config.yaml
input: "log_mel"
targets: ["size"]
arch: "convnext"
inner_norm: false
widths: [64, 128, 256]
residual_init: "none"
momentum: 0.95
weight_decay: 0.1
Rows from block 5, named by matrix and row number. Rows with one number belong to one neuron. Each number is 128 + 32 x the weight over its row's rms, rounded and kept within 0 to 255. All counts start at 0. Numbers have three digits each. After the name is the row's rms in percent of the matrix's.
# gate: MLP gate (model.blocks.5.mlp.gate.weight, 672x256), inputs 64-127
# fc1: MLP up (model.blocks.5.mlp.fc1.weight, 672x256), inputs 64-127
# fc2: MLP down (model.blocks.5.mlp.fc2.weight, 256x672, transposed), outputs 64-127
gate.160 115:198127102070120130124100097139121142164142073113129156154128082139097112130119126142156066106141148095069092153173110158131132128151127159104145132126101113097120099065093128109058126142093086
fc1.160 116:136102118207156108108103088113107141166067050125150089147151045131196108108104114121086179148165168130123152131154098157127156130175066189130103078129207060149097163125171111160171099161093148
fc2.160 121:078124159095158144058156107151213146093134175097198149111089143106151126128159151099114157106110120121084071107112139123152126132182116080151102072103078138133097107134089121119142148042084150
gate.161 110:116139085122113110128140088050148136138107176078105112063104097113092205050132121126213124081160122127132125091112136166092105108078140133166163167146149191111125085149117145200044114175144118
fc1.161 107:065117164068146159168158131162146083144115136128128121175132148115078135148153117196152116135133157099129171141148127173062108145114165136076146135145134163136151191122080103147112127083120112
fc2.161 109:166104094073147097067144087120159145192168118183098211184131099118140121098093151110134118063126100112110162144065134143119150141086068101111126066082066122148152184127159121124094114122176109
gate.162 090:162147108139089165050098070057131125128086066133133117105127146136129135135084105109167161101081106162083143147031129117143137099100137109105104144186123105176157173143107107147147091099121064
fc1.162 093:127137122140133149166126134156148047109147061164173149119124113078159128070187125080085130148174191107131072125104114137144096126111112123157129164160145122136121160158143084186137072167159128
fc2.162 096:106126144142133144082118138164118124083105138122123096196099147139121155129107081133125157024189141126121194060115159126121146131148159192048090112149130057129164172087133141163094179091128083
gate.164 096:151077092124159185127066147095126117151123137153122164145064167131112054141139108068129134083149101093084152119142215133170164150096078122103083111125108152094120109156131129134133111160107135
fc1.164 094:119130097165117187184119141125099085114086101144093173187121083121121175086100127123107156100142158188102143175116139130111139127127106130196136080137150117060110134109104117176142112160146141
fc2.164 097:120117141145119138089118144113084146115063128190101122127121140155111127131082142132110137101131164120141193125185098165125183128148183109085177128138127139120170118130124059159174173089116103
gate.165 103:152086134119145123119128124152159158088037193109146212174183116081179092134132110114129157095141116143111114091112111107151178125111120133146138122141156114162133128118096113152130083191152116
fc1.165 104:119054122121118149107142088154171121161092176146148094141168130110145117155144131097165172202089128187149143066124172104138149187126118132171128139155146129107156116130102114117155116175123062
fc2.165 113:110078118142111124108122075123164083137157091129133119132197153151160118126217099129142135086169167149173102162113188167244111151141128080121134130079141170141166187117118098156177157145116119
gate.166 082:150113114149143165127134151132115104116087100141155112122092130181169073141120075101071151138107114135076222138131112157066190093108131151181069099104093088127139158078145138139227091133101120
fc1.166 079:126104098136182130200074112189172112130154144126130119141137090110130193082079158137124146175109127090128146106079195158057147128153110103098167111144140122120169148054149135161127086099135141
fc2.166 079:079164119101126176155099139135132118088093120142171154158132125145105087156110152114040091123142120130143126083197171085129122129141126135163118139134110120168173141147166131142072152195164131
gate.167 100:166128118086076146165082117126111144148104161170085159140118104137104189122092108125128129172160126138025114092071129139130143064189140126116145132116146087142149156084170138149104179112120157
fc1.167 095:114116094177100098141143112086092160169166162159124143075112079135124239097127100090152182148147162183102141145171157128098183172147160111130141070220147053072127107061076193082117183126109119
fc2.167 100:110092118132150083108144132108133049092202126128104146123090119126109135120143125233160051139134143129152106149125098135155105123083057146118154115164123140139100138141164178117072175083104109
gate.168 122:151141122162143128135115144177098071102069076078110099098150059113189092122118172147135153172160134092123159151096065148095125130114116109136102126137132161131196158046125128160102112191082158
fc1.168 122:165130085134089119132169157149072096124031102137089162150120093122155123153125108175194160124154165148139078111157179157126129146121140124122155102115117113113175080133080108097091116159172115
fc2.168 111:134178139118074094093120160133090173127155091189127086111169161082090126120111110108131222111121180157107138073115133154100045187147181074134126119174117130134161190160076155116109091140127087
gate.169 109:185109148126116159138101128104101128093130112115057160145085149155167160105129151128101142107151155131123089158201141135154179141117185088154137168114179147131107151106126124184111153088142109
fc1.169 114:087169116141096143125101143151160138107110094136120146124086163112061075152082136117150124118147132139106138180114126152131132117143188160135073111122089176163104067207127047129150176083167116
fc2.169 117:079144109056079166140174108185110142135106145148047123109143122114134133153117111112052128116195196125115105143077128119068123139105133134098124115122100150098112128112154087143159115056149140
gate.170 092:135105142197142145046132115150159139109119165118154113137104117192082152087136136134102050127118158108146183085091142131113088124129132153166178131139089108096122134159109064112162128130144153
fc1.170 088:087126118130131119148130102088130117118172139114161103150124129180097139116120156131087111095199131125130113156140074099181148097159068122114219109190144124171134057045132066130140152107164115
fc2.170 081:099110179191134091116108071111103126123089143102132116129106145133178051141122135119083096133115103139141068166110137166058171154122119134165125125105162128138111121125150109148125169135148144
gate.171 088:084131133096172121098200098121171146118135147132145093142092097090057138069133132177112123136122127124108124154075159143128106182146120141144104113140136127163073151118093112119125165103104117
fc1.171 091:139103107151115150154156134117177122120104137133138135197119147126128097130111196144173132192088106178130115097163149177132072168093124076127185139125135143111159085179119101133096136147069114
fc2.171 087:164115123145130094177123170153109127061160160124091166117169068151122108162133129146151156134137140114129109187110133139130154196133097066064135117167085152173117136105123150138155204109104122
gate.172 104:088141160143106144078105145171161127186072151128147091092204144102155163089177161080117120154095169113104106191119124143115169135163126172175171190168104111077137101124146111144156127105121110
fc1.172 105:129108148129128142132092117162152091124090119151107181129144072093130138111132191140112068166121103144164103162112123083126166133075154078145113125084133168098171165178115155154108090146155103
fc2.172 106:127196117125121193102131084154111119175101138141201128213172129139108120161131105141147104106153134129147099122144051110149095159129023105079105116101143169084115176117155128090142124113083160
gate.173 111:121155148152139158157091121146106144127120134095237155131112127128165173122147110120100097047176119128124123090111035157145109075182127171106078164125125097121193113136167144110096020169131053
fc1.173 113:097131055093144105117104058138153153136118099125119124144105130152139131121155135102105096127130131168059157128161128186116158133187151120126144165118115086133121098096103074204110114164115151
fc2.173 108:091109172104143122097090111080122172159151103124139110120060156122066132175122144088170134182166103169133122125175108088161107224174177128157090114112120124129064143117140112111195128127105139
gate.174 108:087122113050080131153163078117091129085112146147177132114118169125069140107104026141083123183097123093112106125141137118091151181110082103158140152221159101095092109182106095064172135180105120
fc1.174 118:107102140121091111149120050127110101154101119094118078124115135167094141140137151122125139167128133141162164151120131091162063081082148177182141124113147143145151121123178096135112130109114150
fc2.174 115:129153152100088075172109075160107176162211045135152153152075096129129088083195143110162140124121098121151048099104171118146092176134146142163107162137118150176098110123131109125201120113153134
gate.175 084:122126117130068100069162108114129108142132130108128174129051124089112189129145145119123110143239130121135113184121078124134132090142098124166206122092148113161138125128168102165103131126156057
fc1.175 079:098164129088147099140125126078157090139174071165110060141144119172149085102151096186111169113098175162106124080165085119111117121136132123124119053125099188097090141124109174141126097071095125
fc2.175 085:120149136139078117147104122108148082079135124088132140078141077118152123119118105132068119183093150117178157118073080157120126142110073121140133141218189123132157104170076101100135131120107115
gate.176 114:147095153117121089160140100200129132105120127117130101126118098207158162131169082070146145143137148151136130074091117129117138143105084138159123155094104166159135070119189094133117127133159150
fc1.176 115:160118102058109146142096120124087074140125138107183170115135142081073111152126135199167124120132120143170111129153070117110108173148111093129113135167116151135077139126131139182132136164164178
fc2.176 110:134102102124157131192197169114157154143204113135123103081149147129098089123093149145122098179107068107119170155166170117148158211144146061149073063098116131115080169127125144124121074114135174
gate.177 078:119138149150128075070090090140144131146124166131176083113140118107099120115122135144082102136119075102080109121147098119108157175154141138185153125057183063064101160130174190140054093114133109
fc1.177 085:106134141105129146095150138108075181115164109139101124121125113161152153177128162124097092098158128060139117073111131102180132106131169100114150108068146216159123113127102133168128192135061126
fc2.177 085:137149083110107092158108147105153152087106126123132166094088115163113101072112154174043149121127217129186170140133117082136159063126111088169136114149141166112146106137138147079121148203177165
gate.178 088:155073121131090178149132103167125085141164159101140126132145147125088142122127090073091125149120116100086175129195067079139158079142088127131116111166179057136127122189164141125135117139099111
fc1.178 087:126151117123129069113112115078123100073129176092156121127171124164131123080123155148128066133134169097086144084139104122059128102126109121103148142185139097077143122101189179164147152148146125
fc2.178 094:104137139153124150172139160120079096175135156126122154218163121169078115119151092172095105103104153113182135153096165134126128127141115160132090148120181151099122119155112113124172147115132119
gate.179 100:124094132095096167150161136139152138127095139117233132067130098108153197074092091081188110078151103147104073085209120127117142201098070137091077128134158160122158161114122105135145171100122159
fc1.179 099:164187087146147083140098111122092139123145138159127114107120150109161127127146125162146064161101140089079153133140157094139084148122147134137146126102120147155107123141108084132158143121148078
fc2.179 099:126102156177143140182080160122155114092135104121122128159140200143143088134179154195112185146138069167121156122143184125109190100077157184114118152096140100156166142130123099178176199111108079
gate.181 110:105172125142150151124111093201190183128152115170128103131140108114103087140121119104135117178132159123127127124154117134170018146087137074146157096109103120133172130146146172161123194145089109
fc1.181 107:154124113127069133139114135106143086166065185079120140124137084143137154091105123114117136106100114149109124140107157131099119134090079157122139100078154182179159156163163127129080124103123120
fc2.181 108:135141115182114111077072121153095169145120121136118201155173177173134118150118059158160092153153165127182111082160123131166147165103118126156115114141095143124117145064083121090152160123092135
gate.182 097:165114196096172099132167168146112085139160041133162169110146087107147104113102194090141157078126120030093107114084126127139145159153131189087107099099124131138149126151118136143127106117114167
fc1.182 104:113103121117103107116131184181122083142046133135122124151130113137181054166126160136121131046160094127118157146146130129113072157119138127095141128089106176127126133211149097135121097102113170
fc2.182 108:173121139118174149127190111119151161158123101129086081052119104160127169131132164088145093176093170055144136134111108078163135117139107171128115125157096133118160119122106133133063178136101180
gate.183 079:194155125154130112088176161096167139122130132132132142143088128108090186109055121176126120134112146147157090117202127146127158175097173083089147130095170098111141102121071163161129061139094141
fc1.183 080:081131135074145190061142133112114120138116108149123119103145119167160157114120119078123148143139134101068134128125140187107132126115159145125146113070053128166104082136198136141171168036077158
fc2.183 078:122105095074169085129124070123127147065118094123073184129123157183117148140201127088187130110130124126123128068171134110143088134145231145108066140158146171132086122127135188073091145147170126
gate.184 093:071096127142157128124149128159187148102150098138097162122165082039103104116172114163146091162111103111121112204178147171128129093137117174104183079126146134081104158121140107184125114109119127
fc1.184 103:118107146160123106156159109143124098109145106113089092128076141146069153137113127114133147170140097063125116083139145115106124166123107157209131129122126130091168161189099153088154136089154112
fc2.184 105:147142109166132115122152138109148104122147106122116135126153150118131143095135099208063140131164123184101135137116148092116123135117166149133190126144181169091124177120077133139110160138110125
gate.185 098:109140116133177141053108129127089118083037079154142174121117171109142103083135128114169121137122127090148063104115106072148113132083155186052039182156107092143131095139108151159174142118125143
fc1.185 102:127175157132145097151168154133156092066109110139143133164106100114151145122115146160128157081074125133144115145122106086115120138151130047062182138126116129099060098201127095028141134117111098
fc2.185 098:168094116057141019131103108134138132056107105139102135156111106166119082132132184131132144147116136044169100119163133171171123158092071128141152182144102114131079150128139196108197140104134156
gate.186 093:176127158113172139154126185126133162157140110133093147105100143100140118107125175183176158118119196125164187139115097104165139113123137129034166105163129139119127121091140132188147135134135139
fc1.186 092:187162051137172137082123143125182140120135114113128044107184165149188131138105110171153097132166082120068157141195159127124131109086136131103133081156053191144127116223124149124105166122126123
fc2.186 095:159123171137149107132136109143084121116123133134131111117205090110202148146104100131115156142092131124080198148110143120153129127058089154090132192104134129209143113182145076128128073127195089
gate.187 102:138102113167125127130080184124096127103131147128102153130126118132111112142185147140123134125134159154108160186211128146119088088154077116143177123212087107146099127164149122126124147124084119
fc1.187 101:118117135111147120127113127119101111166169136119098192137101125131115101145088136186146143179194142123110141131098150111118205089143172127173151091048127116153165160118130180161072146115178208
fc2.187 100:079157113164141190146128137136128119150146160131074110104046073179112091118145083107140106084141135155099243148124168112109164171151138181145158129119153150134190148118079174123110144190130179
gate.188 092:035071108122141155108140128088161095154078103124087084073146113131085137122137124056131060118153103193128111051077113147147095137152086126168130132116137112093198153086144126145114098171077130
fc1.188 087:124098126118121178111150181154135087129098093133142122141140104137096136140179091073146138169097122172165151150026122117112127047123077120120093131088145076153156168151111154092084141118105090
fc2.188 088:110154184082120151107074131120108075158104128076136148163082121087114126134085113083163095093141123101179126130100160144125079146126106166108087123136142078098187125160124104175124133094130129
gate.189 096:176121099130106097109141130156113109146125107138201161132132122082126106137129128102097142167127060098115079147109128183120153109108079129126130110216145147125087143159113151065128129112140227
fc1.189 093:130074236112099092158152150108128120104096116090103111121102125047118133157107118145167094109138210136124151200119135107110136108093121191187164168119095065096098153094185105173151160148174124
fc2.189 092:183078102226123108125122131052168198187197119171145134195112174124137120132162116178100171158108115130127128170082176119110123094129076117114121147067147158145116094171139132174204079159152041
gate.190 075:120125108123164147155112128136133167222095147121121065121134130152169126151161185131112097189088126140181096130141118102136095149142151162196153121123194113190179137120134135088116123115092107
fc1.190 080:158104101117132138118123075157114126168200093185151120158147142136193108146117134155045111143108074203213117121144098138171126131183111102152129101150117121145173132077175066123122133107115143
fc2.190 083:209129152149155106131129168116139133123125147112220127177142150149143086051159138074138171195122115098115094130121140165065119135137146072190155130115041172109133143124088054094127207143114195
gate.191 104:089108172135161159176145140082174048154142142113143109170080129124139107153131106167190131168106150133151047151123076137121050063076150123139135084119152103136113171139173138167155070150118130
fc1.191 111:110146123091102107115130122076105154084135110076154130134102100113128118128159127122141167068124128095126090115101130126126128134110032132046204097116068160146074115108132139104088110078113151
fc2.191 104:128129086159104103157139103145103090116118144118110138147132105081127113094163114156121101151178104132160125139167129160162094150100066143180140102082117093123133131160118245128141109159090133
gate.192 096:154125185141091089094122100083092134135149151094180136191144131095126149063156125115083164164115145104177131144127196122131096118113123107143097135118158102107122071145132147071120097094142100
fc1.192 100:120192072124128124127155149133127088124134144134137141136121138149152234141124053153097120101102244092155155148077209079085107121089169136125120162131107131140164106162127151114091136099111169
fc2.192 099:139153104133132140119120122157122155065168128121108131114082108090166157111123070108124146140059112134115152142171141074099135176150130192094185156108145093090071093132121152140128129146136130
gate.193 101:128111096110089149143140124181129088138112096156128099155068122053105180141112133115124121120168133120132153101153121142167150145111109125140158155101122198133183118111131124122117129054122107
fc1.193 101:132129123110070067182120136102185091134171132177154132145105135187198129115080120109120135128104113191099116174105169177110153110150108193121124111120085129151146124108130133137156073097166139
fc2.193 106:156116160159150172109139065127112088126112118146139166113160171127153145126164172121093123136135154175148177126105096044145119102099126147097122135157153189128132133097140152180126142094101089
gate.194 089:151097126126137155094099147120149107135083162129117128124082150125173117051151137174112146125197130131043136134128133087175133166099079095135104168146152157096143076113155126159135126150144130
fc1.194 079:117124066071120150121130126108122122151086128110142111157114120093112017077159174132102166111093117096114129154126159116078152139171168149072128115118172148126092129086114125121101114151064128
fc2.194 083:098125095061130184133144160148122164172120120122155146155134121205120142113171174132136094075107111141148151110153124140101107166074154117135153119180151115096086102126182103170148131169158136
gate.195 077:174123142043094114127202181125115101097075127120113152060145122108185111146104128112077178140170144154100151115116116144054134124152159121183108088103062075183147132121162118149085167116133133
fc1.195 077:195034147147138076099105114116101124078124186111092109146128076131169130106160105109171130154077123123051114123133104105183067179103124144123144123190128120100131166154105126116136148180101137
fc2.195 074:141143108176111142076141118148082129067139110117130079142171091068129098133141117145116132174084082161143108092153125140129096128113130179123125200112211164135163111122157161147125044175124105
gate.196 110:119118158118101113103083131148113127136124141131131168118151166107112106120175132118126150111102075128134147068112106092134149162106147127007143127132127061079125097137139108126116107161140126
fc1.196 113:090159131162145131116132131105118131087130167116081175189130134055140127156093057133128136147146101177105106167150107124063115142142080163084122116115115134139139117167143093153192080176135154
fc2.196 120:132122124111101121100097081143136125123160142116099142116125112099163130095084132150079166141165065107092129151128114145160210127121090186181136138155177146129128111176101098153127140127119140
gate.197 115:170150110101079126123143116176113116150184108103111122084193100108205103146125146122171071089132128084121124071168075099131143066200131137090093109084115164158118143184114133078099127111098156
fc1.197 116:150082157178162124130177154117136152097113141174132155132121149114140182158129114122160143059132102162140128130080108118147162105126140124116172137170127095137064178159047129152111108124116102
fc2.197 104:136093157120157083133125129111122121068114192100110073125106180157152089105083129138178107110105123059164195173147077102133123184125080112163124095167141143167145106084131155090080093159126125
gate.198 124:175097165118095063064106148128143149140126139127077137127126147142113120198110158137123160138142130157188105129143073084117096143123090110138152124098165130094158165139058044122142099114139206
fc1.198 123:149136121180154103153162083121117080137156098110071096127102185133131131148095088161126115202134157128141163166165062131157135139120100137119130131154076116140131155113183158096076126141198089
fc2.198 109:174131140129102181136129124189079150194161077133188183154142120101116159088132111187116195087171117143163098155133109158156100142120089135122104153132196138111166136143150121096139129142193122
gate.199 115:150172088126163113134099065146142088134124216151150209167135111131099140112117120131130130171105088166126069140139184104083115131078087110131173169092169152144125111143188114189131153156128156
fc1.199 118:158135107125140116122196142099193107112116096168168129054167135153132066103122156121105169102172136136181147082150128092131156111110149097204133105125140043150127071174047155092073100169041123
fc2.199 109:163114172118119148148134089148186129101097132037167156107144127127081112117131051057190132114098135140205106122207114144174077186113108118139086078157129165187191121168128148136127106174135116
gate.200 119:169154116119190127170165105102107164134191149189100103133115129164135160106172123165109075104120178127113137120098156145137100128058146086132144125126117083119126136128134136133116125153137089
fc1.200 116:138093153149104080171152152170154085122122095098065155137124164111137106143121133137180066117153139108112080104137107201142120134113131183097100128115102164106117129148131118120033140197157150
fc2.200 120:122150119097105169113105165169131150143132115132162144101209123134103154110035155074096127145142096138076133099104121143128138186126126147159139130165164112104160168111149159128165139151129111
gate.201 086:067164134128113153084136091160093113101136116126152141107160135133204116137070100104109126127094095136074157128077159068126110113113120186129176086181121112115144120076150177099128152086162135
fc1.201 090:162074107085177105160124104091127117169121067075160101093186147127169089115105139192133171089100142133202161086162083156059079208113139105059163115093127137180184161109149144119167131178112146
fc2.201 085:200128132110094190090186148142122131121121142083078125118189152152103169133139142159153120075135110163164098051099132129138122127157149069099083172098134156084090169204135144179148196116153078
gate.202 096:177133065090155096103148152150172078161147126090129205056167137097075105130123081120151082156099189132132086101178114116147131117046254164120162126118168099131155177060114142129128077144188099
fc1.202 102:210115148167121136151078163086081227150076082127129107123107113136154096106112121153135206151096138135125165155115166114105161139115120169164137171099148162085128075145165131122196145160163095
fc2.202 103:123127074123179135118130157165132112125128136111138131126163173156129080115107136148123125133068077127125124157173104152124212145138138141090177085160127078142114121111140107118179094163119105
gate.203 100:131104083176155159123061149173125100148092128127133153083063136084141087104124116077122137148137212134166182133055172128157202085054119072172146094064125148101102169085079127185190179144142147
fc1.203 108:173160130128157111130167121124160128119153081139083179203105109116166158157162147140152093154157119114136099138100109177155158073160160115155141122154116075121159146133074110091106139133163120
fc2.203 110:022123065111139148150057135116124170152109112127097154103121175153171118074123126122140154189138090110131125089129177087180185132095046146127123136141157126177136112146133093124160171086134112
gate.204 105:138121144142164158152088121166066100160105145167084160109104083120123125134114183099167173128125150091083114173124103115129091150103165077127154155183177135182122131125140074115097087130155189
fc1.204 107:124100098105134123115143138079143164106157109140101133132135145125141128166138150137185157024067122170132083184152116136172129125145102133159081125115108066188104124156115130119084094067122108
fc2.204 111:139105134167084139128092166178112098103151148135085125110155150097160224164191151150126071120148132117169126182116108166075155159117078172124158090162117108128104118140154148121132118107146147
gate.205 092:176147058129143071129122165128052195124174131113122098169112126134157156130059140139133123069115189131100104169100097141131108178133103174104149129123113159083097135088133160151154072156136154
fc1.205 094:159117184105094110071097145099105162119103169105156131117124159099140146125123157102147145115118125205152118127141142148113094129125111135107121170128130103145124171089118152172136055118194175
fc2.205 093:082123111125171109170143139146197168131079088171113105066120111087152056102167057152117142124118111160134126094147168155162135131170128124104053134129139173152080136112113061126183144121091157
gate.206 115:097129159086153119121116144134076159181083084055099098121132146090112123154125102146121129138129157140193146119147178075118150088170140117176144137119136109091201179174120168198162080138158105
fc1.206 107:131147124189131090126122095157174117131072124086186119156101127128083132154141204144133170116113086165132176144169130114082140118136094162158128091106124093074140154174134114097125102126093152
fc2.206 103:086130094076133103113113100116106121155123080186117142104039127185088173121125160137179136087128116143142107109118079135118157163083142091187144110126187098149131067085134102103114146178153098
gate.207 086:113102120088175108148106147141053128126136130165115176122097135179119129115142140093087120091107097155124127084164122090129123115153127129165104066130170015134127089133118085121135203122137146
fc1.207 089:117110158121139151076161111150154094154149106093106113159071086129149106101088107123172163126130085149129145141121146197143110154094182134120140143126148132088150092141167117136129110119110152
fc2.207 089:100167136131123129129095129121116125156119088164103074102063133106137116141099085157133193143127126140157149069050132133129148132130096141161057132125133164159119165148126104178084085132128126
gate.208 123:165165125106143210157130103139085106109117097125178090164139086105126099145119089107142200146128147182085165121182180125184139098164125140104137070121156062098179132148155159154103124115131182
fc1.208 121:118170167106131163112178134173153100136178126156152119086140137116162203202093181116116141165127102143133065131166125099103149122144127158132163079145100103069126145171080126162102125109086108
fc2.208 115:121139096065207129116114107113139114168100096110129124104099161143125078148118129157155136147153134131104077180148105133112075118109015141095156158142121191192137145127113145125086103120138100
gate.209 107:108163118110081154122114149156161144101063147160178109136141146087089111123129134180111145127078119130133099158183083107125079145144094089131127144191124082102120124092123109125099133124177130
fc1.209 100:143107123145132109136211127122116103147133093119097064133120105117083085117086128094113059086119129151117127075146131143093136111093145110159128106205140106149124163151097107122139175145142075
fc2.209 100:092097066100114131115129153206119159129113193122027154144157120124126123115134120177206128082222117130147163118156046207085098096158151126173095094114123146128100116129131105123134089152097135
gate.210 089:163149086076110161129136126115131114183135126118087108129136103162095120162139141143113166125134129131148020133145057107056109072127033164099089153128090133137114080120156131087157126188122086
fc1.210 090:161150100105116127177094131101119107164146113133095091099150128075122091158082084145038098150099214115143070120115102160098111091162101123100130132132133108183173131143141127049094090067123132
fc2.210 084:134131159127142144135122116118162141121108072199084096129097135138143025153115118107099175133155168156076118156156131127104176067104119138039156120126100123085128081131163158148119131140127133
gate.211 111:185139145115083128201129132175121160176073112091137110167163151129156123143117203111121126112133107112093107130126085154125165138153139219133159084139143200158110126193132175160127113133074186
fc1.211 110:158109139123185143121119165098136100099113146154146134085122129075143160109074077107123157139184049134127127149205142142164127133172114139155149146142160159100106117101185100135137169146165154
fc2.211 115:081105122164137149214098109094096139124102174098141146104102127069133116126022127148178141160160213145145154118143047126130173123106140112164026126127080119132128167148103122162180089125122121
gate.212 077:087089126058044112100156132137127101188104130132147113137085127143147168189111175110120120154136065205154091161123148102159142187124098174162123088127118125069119171142095154138145141113175153
fc1.212 076:174099116113143147111126136157108119103150111109127138045125159096102210129106147103040082112089145153102127109063137159105125205128142094107116125141175134121187107100141134126136116043128143
fc2.212 076:109187203078103103167152061176079138159130111121154119120137122164126117127104123084111223125154039102120131112132136088151209131085143114147134085126099123136131130070176073114101122179107133
gate.213 086:083060113087134152099121167124135175052139115136084164106125088137068128145117094147066135173181163184071066116135095119142145132174138122107146117157132142152150111139129078176086080126128151
fc1.213 091:183151146117131138126171120127115130123103105149110143078111142209131125150133160059141163153150177136106126039146160121145097144063146124161147136122121111059149124155076095197127096161137145
fc2.213 094:116159170114144119120087152157164119155125064144174083130129137150134117204128156143119141128132118163119043098094136157129129108094136097092113136168188138160199100139129165119130195174142158
gate.214 096:087166114115117125116117086135117111131104156081087107112150081126158137109121107122115120157135098159110141154104108141113164125147128134146107136191128145155126158052181175145183121147182127
fc1.214 101:132101086136167142073097133132175199105113121133149132128097128114111081117169129132125146141127153098192078116108131130135154170069205134097141082087130132105104115180054168079132137115088154
fc2.214 098:115159085131096169133182127163096201106149119183136069112107085157124133157139158113125196075104106135156137156109127130109146138140113122131095049120130082098134159041164103131176125136168117
gate.215 094:105155188132148124111089100126141131129104113085094170147138193149063173127087137093173121146122165083087130101119127128157164107088072152074130157097133163124084131159144158090173122071096122
fc1.215 093:126152134122120075099129110125098161116093125080163084110107136133132102116147168158112123084154118191118103150185094148151105137102161117139158125139116097112124126129081148174148094075122126
fc2.215 098:130184099163147075143140187124093131123134145113136144106147179157108126129169142186108119126174095053115189146130141151183089118161158158112078098147116112171163136135098132143067080111150131
gate.216 125:073135132131160152136127184149127175130088148130116093127171109083145134120085126132094130140144086132159118151097084087131155206105126144055119148126083180132125128094116144171087159106169133
fc1.216 121:101080112090083165128077151126126107122144195150081099122137114142118181076114142114107113107082149122165121067171152114159145155089132121109111104145127101103189141154142165183112103194124060
fc2.216 118:155089123101175134121165106125070168112146104104121111157149148139145142123112129119106183191186121150123104189098169117110129147185153105130102196169092093107181154218162137123089109067137118
gate.217 093:156133130103106140129102122117096096103102111128142104081164112161096095164143112120125147135120060131124119131141147151171133095143134119122118132129116124126129157090106184103149091117152114
fc1.217 094:093104159222091142151138181094119126148108111148149034186101079157067126135142161141118095164159141144115129128160215107076127141129116087096106103132133108110115138130096086133138116130110104
fc2.217 092:149102170116201105125126127152136101099124082166124142137124166136177176052145046098145111106167039079132126079134221128135116127130090129166085075119131185132122132168169062111067105162146142
gate.218 084:128095112179069154087132165159116139140101133139159137127127100129093108101155133138110120102126165163135108125167143144124110186125167149123096127146130105111116126153117106114127137119143144
fc1.218 084:101121142156127080142176204105113166148138153084124167173170154095169133139079097102125121085149119130130140128125129189115138055125130134102122131091190128125157172061070087095075125129142024
fc2.218 084:131124100147103077110162144131104133105207153124129077133144121127112132125188065117111169103126178180145111174127149113109082154094171106187111056113117132118093123087153117026117097100172131
gate.219 096:152083140118110141153135141102149162109112114114223161132151127109120176136175100126169100124163124189091162131169150104141133063122086118198127121107125104125133106147106150130100134217139149
fc1.219 104:137129123117153067122084151134182142148148121207153139166126132128143189117104067131142083143140127071111132136173107110126116136109125102143099114098119131111166189094073117212122115162147147
fc2.219 101:075146160127155090113124118127135140153128102134090137126097138118106050155122100102163124111105148110070129176128095114122155114140167125128091088143131091136106113062119098139139105154144090
gate.220 103:133112067172112126128097127123136128102169158130126137111111107136151132066148055137131097081119126126135125083110117174141115142144061148070117206106118085121104172149183106079129140096106107
fc1.220 096:180063135173077100106117064161082112112148107091165154184126146136153112069151110151142140169165114139186172167158186073101155137088146114131136127087177173161075106071082149207119088105190228
fc2.220 104:111100100088081159093142111169136138134071110111099096127145120161169140086160130116201160098139054204140161108145101108157102118137125169077076171133126077126186171135148154119117145167114112
gate.221 092:130101130162116123128148153160131108110155127137135157060148087162119080122110128128079225134128091104163122162113100144124119140141141172114091111107161123143196124128099084119058207045103133
fc1.221 087:141151131175101121121075125103111109111121135101122113075151133121118143100080152111106163124119101147136168109119101234079160123236139189114110155105159082109123117089139100127138115088120206
fc2.221 094:152099132118126135153109058058075136203125114116128151118086179137132085114066144140137175139088132114173097128143080188150106082107131150134157115132130115142088110161079151144128142125130129
gate.222 089:115090135126096112147134195110155111124163130157112118129102123084110125179154080084072092151148214159114085117137093143140162101157115099038180099139162099141125134140115081167132124187156143
fc1.222 096:132166110148112143145168123118137172111153102105129143159079154113123121162129171129096114095157171145137096112128120159142071146121178089131085138099255131087087090088140108077085118146208102
fc2.222 094:140094102112136130147134107106127158140198090112099139206156070139180088127119128082073161164133126148056123108142113145117116171126150113136138099070089099073121088097093098038141094140118127
gate.223 125:180180061160133131135116141123122148123126124143084183061124184098062098167081140196133120161140133102100150126122090157118095120123121143128142169084108101123126124157123126111142096175137143
fc1.223 120:177158103133086184126110136108167142129151101172144111153152136134121137153106117157160128104149118087151092079085141162116128081093192132096087128118134180211022169149102113136113129085146122
fc2.223 110:120012111140134126122146130074146134092154126172112179134078150160207159134132053148067108121151129115173168094120165129127114136083130123067117131120107168186122105125126120098127110111133119
gate.224 102:130065188097140125215116159158096144137088074183129109162143161197137143137112166125124075140175114144126153122072128106120081144057101141094160136062144171124088142106130115158123190156126109
fc1.224 101:125093058132155067108147130119130098128132057097115077141112114154166164056138158138165133134089164064190155168127139086114131130132126130195149157090124173112174128100109150126109153136104179
fc2.224 109:108107106102124121141119184079115162088095083153164134089124179071127130112186081132088105138081141135108145132093152128137117140151133164085072146068145100156137172091170185114108106117138147
gate.225 100:173111128051143148129083146138150121146123041168175106069094124182134110131141196127064129108095127121146124192113096175147138142156100180107126115152146144120149139137147124066167147157169142
fc1.225 099:136133122100087124078118161142127146126120068132135121148138128187113144126128133155125127145145135139101132131093144130142122125154147160086107087125132054128173211143169120106110093147112159
fc2.225 092:146106098112165132092096093153113134105124225125079161156111115049098112122153092139122108131093124123101091129170118129156149135134149160125164182138156146134172074166083086171146095175135079
gate.226 083:092118128113153147105154081124134085193129045062137102178122121169125164131148136249136129120123170141108135140097109159116133142111128122162081145121121125121133126088172133140126132176125139
fc1.226 081:135093073159059098124117142185140159156136075102081125076142120087122112106091144129110085154131102138167112104088104155141102120186153144162129127132127170179157146189134097132164059157107129
fc2.226 076:116134103046162141080141103098158154099104099173102105097168106112179091114100134171151143211113051174153129131100139190084017137129149115189136177125170077106125147106146107135121134132109130